{"arch": "unet", "model": "segmentation model", "dataset": "small charts drawn from random numbers", "train_examples": 50862, "image_size": 48, "crop_scale_min": 1, "horizontal_flip": false, "translate": 0.12, "num_classes": 4, "norm": "batchnorm", "activation": "relu", "pixel_unshuffle": 2, "widths": [48, 96, 96], "blocks_per_level": 3, "block": "basic", "dropout": 0.1, "attention": true, "upsampling": "nearest_conv", "init": "small_normal", "residual_init": "scaled_by_depth", "optimizer": "soap", "beta2": 0.95, "lr": 0.0026, "beta1": 0.9, "shampoo_beta": 0.95, "eps": 1e-08, "precondition_frequency": 50, "max_precond_dim": 512, "merge_dims": false, "one_sided": false, "adamw_lr_other_params": 0.0011, "grad_clip": 0.5, "cautious_weight_decay": true, "steps": 5700, "batch_size": 128, "epochs": 14.3, "lr_schedule": "linear", "final_lr_fraction": 0.01, "warmup_steps": 280, "weight_decay": 0.5, "adamw_weight_decay_other_params": 0.01}
Rows from block 9 of a small segmentation model, named by matrix and row number. Rows with one number belong to one channel. Each number is 500 + 50 x the weight over its row's rms, rounded and kept within 0 to 999. All counts start at 0. Numbers have three digits each.
After each channel's rows are labels from the 100 images, of 14976, where the channel reaches its highest value: "colour at peak" is the nearest of a few named colours to the mean colour under the peak. Only what is clearly more common there than usual is listed. The data: small charts drawn from random numbers. In brackets: how many of the 100, against the usual share in percent.
# convs0: first 3x3 conv (model.mid.2.convs.0.weight, 96x96x3x3, each kernel summed), inputs 0-95
# convs1: second 3x3 conv (model.mid.2.convs.1.weight, 96x96x3x3, transposed, each kernel summed), outputs 0-95

convs0.89:392458508594488448454624528429452599470473464530480553506538514440429596552514501449549526512457423452499536401517437540478480469426561482579497568391540487500499467522430561465471552455551494455488532457468479481528482461462515448517559472432565579504580484553508397501499468454538546467
convs1.89:524472531414473541464409445508571480479542597382582491562438548505525498455478569502562537490529476531507472539446637524522482574562396505476492406535470482539409498496490459500502437535495491454590457483527457577523478490474486557521425584492527398536439488449510468412489477489572556533
colour at peak: white (77 vs 36.6)

convs0.88:455557561535509505482535489586497429528529481458535502497482527511463467486566491573486456560533446458485583457557485549494549555570505420563426469555522573497541442533476520570584574469514424455579424528446498535564495431438567493578479478461443473480578385532545468395424543469486568579
convs1.88:597524472480422539500561506495486450379503449502387492518530471503486491538436498490464516481501481470440517520529494574550434418478584524435624521492554492477399490513533501429505418550471494591551460407531500512423467584425450429477491521456455506450471604483485441575566524465459568483
colour at peak: grey (36 vs 11.8)

convs0.65:502522538484532484538595511519509558434437434604540553533441447479426412480523473481452496459516471583458566497574527578456470440408451392548509544507475524485594497488455579428580550471477419489483546488490505507497521528408546581590456496475494544425597408566498450502491484467501511536
convs1.65:591606433560387440473487503547528445513562458439525505518555525416518480519456567491498461512438449560500482419460547480517509462505480525560573482470486471464383541512601477557472507503441486476642444477421492475522408472564512558436528579458453453473428522453498429520468459547538494457
colour at peak: grey (39 vs 11.8)

convs0.34:516549405461543437502421531561592479474455521588499484520520605498508528405443461468524510483513464454459448447462487513469422494539454477492553421492480565535449521510523483455540511549588447556529561542597473507469520445533492596471543482516498634479520511466460521496624435477520371569
convs1.34:541487431540518431488582414547461392578533545526508483533541502519556461509588525392484577462460466526498496382513447562510501507544437483423498478537614547498490463453535496528495504433596582565518482449548506505500436435400472521459546470534511544505531455541455480526482525523581616571
colour at peak: grey (45 vs 11.8)

convs0.60:506546415537538444478491465414473582497561488382485439494506475447528540488496533501555498497440578532438537488489502493449521475458499456519529449544435396568500519516441483465454515568537530510547569473661489544531521592600483573472579465540522357471438511416502486513539474491501510573
convs1.60:523471550524494508473485426450518524526485493484597554487451465444513450491544543499464535435466528497501485473488526566465480581520486534406410494471460500501377471498563444573506533328529499514533493485380413569514512490528551494488376447501463406590477524535576478521553520501547601530
colour at peak: grey (28 vs 11.8)

convs0.6:488530534426514476558438463513472558488571664488539466467513465427562516554509425421511503427503567469580437524575557557513471520617498534505492488494490422534548519503502488547495509529488514538531412510509536543341359583507483458433475506520530442493428539447510502495445454508489525485
convs1.6:454425509527497561485529515429519533496447445488495481430441498621530560494587501584446494556454494435481473483499525397426451432423452496512506486537483542454508508592487451471571473449521449527420539531453506435529571464424490499650474466519412460515641526532474519469547454516479460551
colour at peak: grey (34 vs 11.8)

convs0.4:471570487471500527423493534543569514513565568544453545597432466533441462486506462545522438451563532495417509499547517540476538421455517415521480382455495611552475464517414519406505512405557438511497525472589508460554499514423504633560517552477458522509566534599510472432484519518472517464
convs1.4:461444478524500444485462417487535432525560411551576565424519524433553481546534607452504629507442530459508466402480525529516516495506494545520508510503520374502456526425497447571570520416526483534494480512507571480489432478586508492505509416534530528425563478466427507431558428384512452514
colour at peak: grey (57 vs 11.8)

convs0.82:469540431487556497491459520492588442448594480484597390544471514521556501567559517524556455443440471486600497511447494440495535528524571409547513445479446523512435481491458460476458426468505588508502492505576449499501601461550489574588550537439482416469446494495533629511567503541521554571
convs1.82:473494526540494569480490464472550500525460517516491606419558511422474465436499448454502506535517519532443494509460459520496484547528516525478514502558531409440571478484607521431633543499449486537492545622473580510430482514555546503432421480630476495578526447462506425571545496444428415424
colour at peak: grey (47 vs 11.8)

convs0.29:490469497472511415459516486481589503551418545536524368454521451497554490488487484480371459458543572539470461464530521464441542464499485567549506543482427400612540480444595391495585550434502426562540468520448481523433467456507535565513532457579505552510494436487478512563552496514499535588
convs1.29:528607431481457554511433549457484456514616494513489468528480484588426481531440517529485568510528573469572515572520502535662482532489533435439477461502559550470418545519469490459467429531526560496590490393547457520448420461471503418479513527528478501576501441520536514538475516545399580527
colour at peak: grey (28 vs 11.8)

convs0.72:407527512515489452434472440520505460542542492408487584429468593503444453421512522444477516457548503487465520404575539500446450547436459421490479553511473446529458432539454530537486567491552582421536517442471546464608462529528539473547517448489531539476526567514435341481430523426549474493
convs1.72:456515577540516488504492527525473575473453434487515538606479452437510527565498488523495542516500401474470468494492510550446374517642474505566428470561513527485561549459540491410496434393465509492469504516439436545565569513496405558503474570504477450458516463566609602440513531479473569509
colour at peak: pink (45 vs 19.6)

convs0.27:467514501469465430545508478423525464574473470572506525463475450534477411630530441474510425459580432494479484444560489538547506479526570496494520434537496512489513577542466409459470531480463460529608491450495534481505527487505499551573490494509466608429510376688439470461494527485553532474
convs1.27:528582484414480400458491557523489487460553516530507542465518435368429507464540513530564528476515513492475539481422519491515559489505463486523596539483477455490457504434544602488535544509682496547543463508566511504640553454431483454480466488497446497390423474473522525465508561417505519505
colour at peak: grey (38 vs 11.8)

convs0.87:449516463376457460572521505441450546560457540496560464446452568536551474432564539529548559545488473504436575434496456470451516534570519568570531495507448507483496482555508560518545567541584530475617494526423563497594508540502431548517457490452426399463593441480498473538400479503560471517
convs1.87:577563467570644578448482507534514499452599545546509517561539533594456467533527478534446557520520479516546481471549525475497368573424460406474487477525506576478482498465410419426504494521489503497461505508602490562481566475545592509559539469456518496542477547551454496443510415426471552458
colour at peak: black (33 vs 13.6)

convs0.92:465427494484490442557536392486578512495489472588543543531498557533531491561457436459496506480542460563533445519531509487576439559478620472520548501485401497526466461450474486488503526430446452488516438583492500488571504442503505625462413453502541589472518512666513499503571589573495521482
convs1.92:537560520441516460475484547477431519608504494468462486588566413430449496482513526454487494521482543466524530313545494537526563409514462533537548552519512522495458505476523541527552538460596462542573525480534503564555490473428585454555567513579490491473507483493456519466407406475492629455
colour at peak: grey (41 vs 11.8)

convs0.84:429594481521584472494462468467520434483515594519483436552517413508579539461490485393465523510563452469515523557532441590532466486511418464530474488494439513578494466501518462544504441495478428527556475470467550522388436480544384544517537610471532566512532488475465475455495578549497643449
convs1.84:489433481472477567457503516459536499557466487541552526533504467509459495481503580582414512548475489461527488416493615551448459438507511524557484472428625506446431475523504506436529591401524464435410501497540585558594395536514598447482419476411490491469485523565526461510503427434473477510
colour at peak: grey (38 vs 11.8)

convs0.74:519495421539487405540487485480467460513522526564512479542507503488616553483495407482489427442552507522558447455551529468566541588557439512491584536515460504468612543524542497596493484586511526486534433622441486491479476461526560634405489519448547570516471445620469503498500464497479473458
convs1.74:567511529454475517450549495570502578511461505508488382555539386517477485476460578451589524455462449522470503459547463524472479476368498502496524457472548618447589485483519527490550479612541512581532503491440548516540533540411451535423522417535530542420596497492573479416553485531511474513
colour at peak: grey (36 vs 11.8)